config.toml
bias = "all"
lr = 0.00097
beta1 = 0.95
batch_size = 512
Rows from block 2 of a small audio frame classifier, named by matrix and row number. Rows with one number belong to one neuron. Each number is 128 + 32 x the weight over its row's rms, rounded and kept within 0 to 255. All counts start at 0. Numbers have three digits each. After the name is the row's rms in percent of the matrix's.
After each neuron's rows are labels from the 100 clips, of 14848, where the neuron reaches its highest value: "responds to" is what is common among them; "loudest" is the band of the loudest frequency at the time of the peak. Only what is clearly more common there than usual is listed. The data: single English nouns, adjectives and verbs, spoken by a formant synthesiser in many voices. In brackets: how many of the 100, against the usual share in percent.
# fc1: MLP up (model.blocks.2.mlp.fc1.weight, 960x320), inputs 0-79
# fc2: MLP down (model.blocks.2.mlp.fc2.weight, 320x960, transposed), outputs 0-79

fc1.697 100:077107129130090129204147130169146114143081144170127128118122096152116160098148105140132114166097125114104135117153099111135120126058160144147155115152187110102167173167113173113163102109144137107166144108130112121109120081110137082202133121
fc2.697 102:157131173102102105153068094113190122146180051144036089125121160119140150102119162134080138120057087092144161145185072123139105130071103141061158124061126140117142118101139143101145106109119074110128093121113118118193130174127166105103174116
responds to: clipping (85 vs 8.2); /ɹ/ (55 vs 23.3); voice: child-like voice (52 vs 25.6); /ɑ/ (37 vs 10.5)
loudest: 500 to 1000 Hz (87 vs 14)

fc1.278 107:150126124103155078155122140076132137179144122147106062100070097191086133128132121121135098095121126137138129104138136151133207185114113141179152101075123095130173182146068166071141109096172125064094103145185102144088085132148132115154161130
fc2.278 106:141115168062159142085120104111137149168099123129052060139096150163153120151115140131120075114116110095109128151181076137089108120133137129114125153105093168126144139145164090192114136123114097071106138117103099111095127140150114068128100155
responds to: clipping (100 vs 8.2); /ɝ/ (55 vs 13.1)
loudest: 500 to 1000 Hz (49 vs 14)

fc1.541 114:170127124140163173112121130161082124122126146124098106133094110124161126165174085111043107156153115130127150142094094162110170128169183115211049168159119141174198079113123204119137143139094061097115146131135116124107145145176119079102123144
fc2.541 112:194114114166113131148131107063085107126127145195116154138098153165139173065139137140093184089115110152076105161141199144130123143192093135221099140168129142168088113110165099146155162203086107150097165152174113124112095099159100099098143149
responds to: reverberation (100 vs 35.3); /ɔ/ (52 vs 9.5); /s/ (52 vs 20.4); /oʊ/ (27 vs 10.7)
loudest: 500 to 1000 Hz (67 vs 14)

fc1.738 103:180152177135158143144128113117158133065189115157097143144137103121125145165176129131173145130107151151144121116083121119079125221105130087173145097119106128167142142105154111128105125125123105134139149155174141088095135114122164121119139120
fc2.738 107:088118097122074093117167120156152115143054135122143137066109132127117115080097093141108156093118109112073113100124151098152091082061123169097155126149137100077114151210136120082143084191124108166150156112152097147106126141076110136209135083
responds to: clipping (72 vs 8.2); /eɪ/ (31 vs 8.9)
loudest: 250 to 500 Hz (49 vs 18.2)

fc1.376 113:126133107111183104143108108087095115092112095080105111057095177151132096131113149129153181192155148145133155100148115110155075181067141136185187133174163126122173134103147103141129164110148122080085126148181126140129071122147128134151118149
fc2.376 112:107116151102117140131119155104132161115163191141149133186157064162122140158143210125114117110125118148137128123125107175134188098163124153111148134067076180088112115114196086175111122133101099142139125068154145165146118103141055094098155132
responds to: /s/ (46 vs 20.4); /ɝ/ (34 vs 13.1)
loudest: 250 to 500 Hz (42 vs 18.2)

fc1.745 096:061165132058171158115141163075111165148125115150122117114168103109123163076144103174098139155184113134080150139134152196159136144195169203167109122118154145110144102155133150164105119115076138081124132155146115077108126129131167112093106112
fc2.745 094:147118112105143115120126165165104136111185091157156125095086161143117066153076185134175102176174093133121127090155129152133159111123155090174073099120164098185135113097138134129110154195134146119179123124109144124097097146192097110143131175
responds to: reverberation (62 vs 35.3); white noise (45 vs 12.5); /n/ (44 vs 20.6); /ɔ/ (31 vs 9.5)
loudest: 500 to 1000 Hz (59 vs 14)

fc1.734 108:168134152142093085113146087108137092134178090066135158181137115116107143193120177144136092134113139140120110198128117152181120115092171131113126097141096111164143098147136087158097165071135139130150090100093207067177097137136143082170135120
fc2.734 107:099095127090126072110120142115118078138133105094168137106143107147111164092115144106144185151116146136125147144153146138138160164100026146074167086131162073140126135081151091081157170132154113132133120102130116166134099132112122176139181160
responds to: /s/ (96 vs 20.4); /k/ (72 vs 17.9); /ɑ/ (39 vs 10.5); word: box (32 vs 0.9)
loudest: 4000 to 8000 Hz (81 vs 11.3)

fc1.621 103:149207146129129077099150131094150166190184126102153112113185137161113067164093104193117105132154125152114117162136139150123100199092158154086171139073054132100170117106143140107112121080107145092138148216131108101164048102141092138156095153
fc2.621 108:082132143114131154136125095216178163106125124135195076201144126071092143104205068135085050107135080143145118114165138113142134147167173136127141079121133114116127080119164136118106117235138136172100073154044113109134137091126123141106097109
responds to: /s/ (80 vs 20.4); /t/ (67 vs 27.5); /n/ (54 vs 20.6); /eɪ/ (46 vs 8.9)
loudest: 4000 to 8000 Hz (62 vs 11.3)

fc1.215 106:148109098143111112096114114133164057157179097087117131168144156139137135152120204156087117135054112147130113208112095109120118116148124120121119125100071067101134146087129093071120137141115165154148114128115184150118082121117169119183153139
fc2.215 104:162142138103090106151144141122082102120175178089143126143125107141173208128140117100150158161106219153101129111128059119143167140125102118129088150118125084080148083060166154150111127067135137182137121125171128122114129107148146082117136173
responds to: /s/ (78 vs 20.4); /w/ (58 vs 7.8); word: wants (30 vs 0.9); word: waits (25 vs 0.9)
loudest: 4000 to 8000 Hz (66 vs 11.3)

fc1.371 097:125106089136145089176161139121156124149164097144134108078135176177086163070083100161201144060120113139117137134088200117105150148140098158099087092130130110066063131164107175068159102150084146179112152112103099189080110164086116119164154110
fc2.371 099:123127179102104194101089142107120097119121104116104142159159098113106128114136142104028074178157072114179075100134154147135152134136163089170117121121117114173138069116143117134128096120131096142153046124146138154170132137110108103087156106
responds to: /t/ (84 vs 27.5); /b/ (46 vs 14.1); /oʊ/ (28 vs 10.7); word: boat (26 vs 1)
loudest: 250 to 500 Hz (39 vs 18.2)

fc1.233 100:108182093103110111122112091169096127161112083098137133085112168102103136080092067205108118138102148104183096161054161107140197134173108153121107165094137120120164159068118123115177095131131107139162152207145107162083095176141147103135138125
fc2.233 108:099138108125185130119071138205126120117096087148174101146121106112093142163122144072156117128144131128175148110125124099139145117111081154157118095080078111095150090044133112121142091104144162106139056145116098156139113092180099151109126073
responds to: /s/ (72 vs 20.4); /w/ (42 vs 7.8); /ɑ/ (28 vs 10.5)
loudest: 4000 to 8000 Hz (84 vs 11.3)

fc1.321 094:123096101146129088127131155070154085161140148111140101167121116124161038185162143098123135093168058150124076143150136098108085116109133170037163137094133159098139176153151157034165137146112180085100127113173163145104069118090147123204168088
fc2.321 096:133135122091099091130136157061104141136085072132147159116123123148096172087132121164109164183138062194158105091120145109148071130101102145167186149159149103137078139153140094095167143136161136154169139089114138119153157176156157081144178105
responds to: reverberation (89 vs 35.3); /aɪ/ (34 vs 6.2); /θ/ (25 vs 2.8)
loudest: 250 to 500 Hz (42 vs 18.2); 500 to 1000 Hz (37 vs 14)

fc1.351 106:101134143113127050113179141111145100159135084150193127101164139136126112148175167119171120115115174141101172090123117159114096214114110177105144077097200142097122127166141109079167124154080065134122128113117144109064115078082150146185160129
fc2.351 098:163143086128131101151065054125130117126093053123073135097089178124168216090161154122110133121087099178142095071153122076131102103101158108124145134100161107124145140127115123098098116145143173122104122144103126082153132163154081125158154121
responds to: /t/ (67 vs 27.5); /ɑ/ (45 vs 10.5); /ə/ (38 vs 7.5); clipping (32 vs 8.2)
loudest: 500 to 1000 Hz (69 vs 14)

fc1.70 105:148142154116122088126105155147152190121141137176084146123091182197148140166160099148153103135137144123123104126141124099080179174116101150174107103079100098154130163138124148040152111122201140062114088172147150073097091126178166107126141140
fc2.70 106:151136131102087166149167120149133070117165108144132151100097138094116168167180100180084126163150106132134164127103082155159090118128185091130145099141223176147100132108178162142119168107123024115154143118142081089144081081128121144085075165
responds to: clipping (71 vs 8.2); /p/ (39 vs 9.8); /m/ (31 vs 7.8); /ə/ (25 vs 7.5)
loudest: 500 to 1000 Hz (78 vs 14)

fc1.345 111:135134145099130117119073129128093186184090122152145137143158112129135039059132111192137113147184106119100096162104138169134128122123180126150116164090172155140152122113133106141180087091112078081160147159082115127121127177177095102088080147
fc2.345 117:091195108104127130094097128141096165104132119158148077120164091097167121125183099113175084134153054152157115170130106165144185196150175160121122136129128149143079048142124121098156134068161086167066156172178129088107066123120107107107131073
responds to: /t/ (60 vs 27.5); /ɑ/ (33 vs 10.5)
loudest: 2000 to 4000 Hz (29 vs 3.9)

fc1.291 097:060172150115124139062122131099171133129133165127153156106187176066091063157131142103159082097108098077111099181168111190132103119087128124091095172124109140126186138138110087097144140108106132105125112146119094065142161115043149110167124185
fc2.291 095:178115155151131105136128129152096113101171083130129134163094191164089168056160141100114128114129111124201039130175167178094202194144152108133113142138150114143085095086129110126118124141158073133127092119131160114161092112116119101093126132
responds to: /t/ (97 vs 27.5); /ɹ/ (69 vs 23.3); /ə/ (51 vs 7.5); /ɔ/ (47 vs 9.5)
loudest: 250 to 500 Hz (50 vs 18.2)

fc1.565 096:161142159097162153126107164084148111135076103169123084148065157133157137096065097132150142145127145090085157169114130094159086065084121125092139106176151118144190150167161146098139095167085129057138187145158116092000164128103117129048107132
fc2.565 100:115156110173126176127116121154113144095139151150176138099159169137143199148166118147161113089104150092174151091183169148080126175157101116110119123095072103152180099068124128189113147157156146161090127189126156138103136041096157136132130128
responds to: reverberation (90 vs 35.3); /l/ (52 vs 24.6); /æ/ (48 vs 8.8); /aʊ/ (29 vs 4.3)
loudest: 500 to 1000 Hz (73 vs 14)

fc1.63 109:136130137090112122186079110199163142169141118129114115154139154255147143134133125113120097107130104123129143105172086097191133124118130129138187115120134093133150145171122138159153141144173144077125090133131094132140163171129075048140099093
fc2.63 109:141085105115184183061120142138125123092115165117134164096158118083136121174150133133082120170208175101132140160088113194093179130143132116091115107111141185136139107107161122123152091093125101152110082167087181115167151108178100088081123122
responds to: clipping (94 vs 8.2); reverberation (60 vs 35.3); /ɔ/ (35 vs 9.5); /oʊ/ (27 vs 10.7)
loudest: 500 to 1000 Hz (75 vs 14)

fc1.528 101:098144164091126076135052146131184151164188130088092130159164140208120093157122123125160097143167084096139087136133072105174150163105123087113163111106137109157140175178138155100139121110127154083054108158175112135177109118156085074127126143
fc2.528 100:130092115095153124090137166115115082090157112126058154110142113130131150183142144160061096083163125112105124135079132219121134180139174087133109090142182146145145105090094134116139096103139107157111084168093152130133110089154102145125123139
responds to: clipping (99 vs 8.2); /oʊ/ (27 vs 10.7)
loudest: 250 to 500 Hz (57 vs 18.2); 500 to 1000 Hz (33 vs 14)

fc1.547 097:190111126131135155201055135158169140166106092175128140105114135133129127046154097142194131055078126128093096109141143164111039098184130125087150151137153116132175126133223150144102108196088146139182134158114114140054149125089153111168142124
fc2.547 094:110117099139139088111137119129192150154143121072117134105066120149150178115130126178068173131162127136106085151097151079128122186137143092117152144095132138098139117097065134059123111110104148152130127125203122146127134113143165117175076133
responds to: reverberation (85 vs 35.3); /d/ (53 vs 22.4); /n/ (48 vs 20.6)
loudest: 4000 to 8000 Hz (30 vs 11.3)

fc1.466 095:137104174158129089163138165107120089108139104111154189107103115117125151084085133115165112126129136118071211115129134143125089189139074134084154095155176116127084169183122194118230115167092107173176108106084063109109156159171134108092148053
fc2.466 094:103111112153122089149112114208099130170126069163090117113125182140112148120134158086101156135083133111114107088125161120084170146170104140119106133078110087100125121089120109056147114146123153153102117171153082124156157164134102107156151156
responds to: voice: child-like voice (66 vs 25.6); /eɪ/ (52 vs 8.9); white noise (39 vs 12.5)
loudest: 500 to 1000 Hz (69 vs 14)

fc1.322 091:112132137125144101143100154142136112149128080138180139105129089175149111148088095159160175188148129129177111140146171124094156081096197202115134138124074075129180137152103155145128136121162113114114100145061188100121142141139102129117075099
fc2.322 090:143142061134109186065175118080121164147081146140126094128103119099136160129135163110103170085086135145208115150117155134109145095082065048131144131141160150122084081035138115154141172164150122121094142146128127173122139105108165162112162109
responds to: /t/ (72 vs 27.5); /s/ (67 vs 20.4); /ɔ/ (27 vs 9.5)
loudest: 4000 to 8000 Hz (60 vs 11.3)

fc1.527 089:126167131052111140150166195098142115079151162158183075100170157143125081137148169113173095084169069157127166113194168197143132157147116140138152151094101195155148044131127136149136135129080104124088127168111120109127103020098143185134117088
fc2.527 091:135108156056127108105143108152134168145196155062130142138071107112134126072123122106095141138130116092150066159146130173191150136108139168110105153079144109105110161112186122144185159095145110075152134116113089149124083183107142137114126144
responds to: /t/ (81 vs 27.5); /ɑ/ (77 vs 10.5); /ɹ/ (77 vs 23.3); /oʊ/ (64 vs 10.7)
loudest: 500 to 1000 Hz (44 vs 14)

fc1.442 096:145133186117133102136172200168135135159161036089139178138186154112102150103087091117198167144113083091111177122146172126162058188145128113095147076137185088111099159138134199111209113155087115177152091098092110103108138142176133101141117122
fc2.442 097:110107113095127082118139128114124167194204132109096093143109116106081143080163106105050095063109137095116121090158114162141175181184087182142093133124074128133135135121141161066155160129112145147084108126121107123188110077115084097128174113
responds to: voice: child-like voice (64 vs 25.6); /æ/ (52 vs 8.8); /aɪ/ (30 vs 6.2); /ŋ/ (26 vs 2.6)
loudest: 500 to 1000 Hz (82 vs 14)

fc1.612 102:164119188140139083153083135081112110158201114135114108084127076137167085136127153143185147133096173142177176114127120156075101209170101110095096075158119110151117106100102121116127122184087097149109092176170205154042114062152114101108183123
fc2.612 099:034198141122130105081155128177153139137090137112083140128137101106142186118080164108119123105145132129113088134143174136102130152063126193077181112118170153155162112185177040114178120148160176071137129151095098115125078156104143189152100131
responds to: voice: child-like voice (62 vs 25.6); /i/ (53 vs 8.5); clipping (32 vs 8.2); white noise (32 vs 12.5)
loudest: 250 to 500 Hz (68 vs 18.2)

fc1.142 100:116114141146186127102054116124153077161105047111104073190082163117143148136186107102105092108127142104109107113148083115123083125166107126061173115116112135147115176124141151111164088106151122139144092140089122142130117190160151138186165105
fc2.142 101:173101119072126152119097095130124151146151069104078109147080106162119182129153092148146142187124104094158097076122159149193142124120132134080154127132160088102116115079120130140087138064124141147169150110107170138169113167148129145121146143
responds to: reverberation (100 vs 35.3); /ɹ/ (52 vs 23.3); voice: child-like voice (52 vs 25.6); /ə/ (38 vs 7.5)
loudest: 500 to 1000 Hz (63 vs 14)

fc1.677 098:114137130152175127099186122112141105079098181137080121186106114166190124131110195136144099090078106157109187145110118099122143141092172141104218096075121126191126122086079099151171103149130086173137125169111137072120113142119138110157153144
fc2.677 098:136172075122145160098132102143060085142065151102142102147074132117168196175130163151127156166100148133054117144087140112125147037124113164122160120157088174122111137129107108179183200133131137160126141137161108159121119165132125082087128056
responds to: voice: child-like voice (65 vs 25.6); /i/ (45 vs 8.5)
loudest: 500 to 1000 Hz (46 vs 14); 250 to 500 Hz (40 vs 18.2)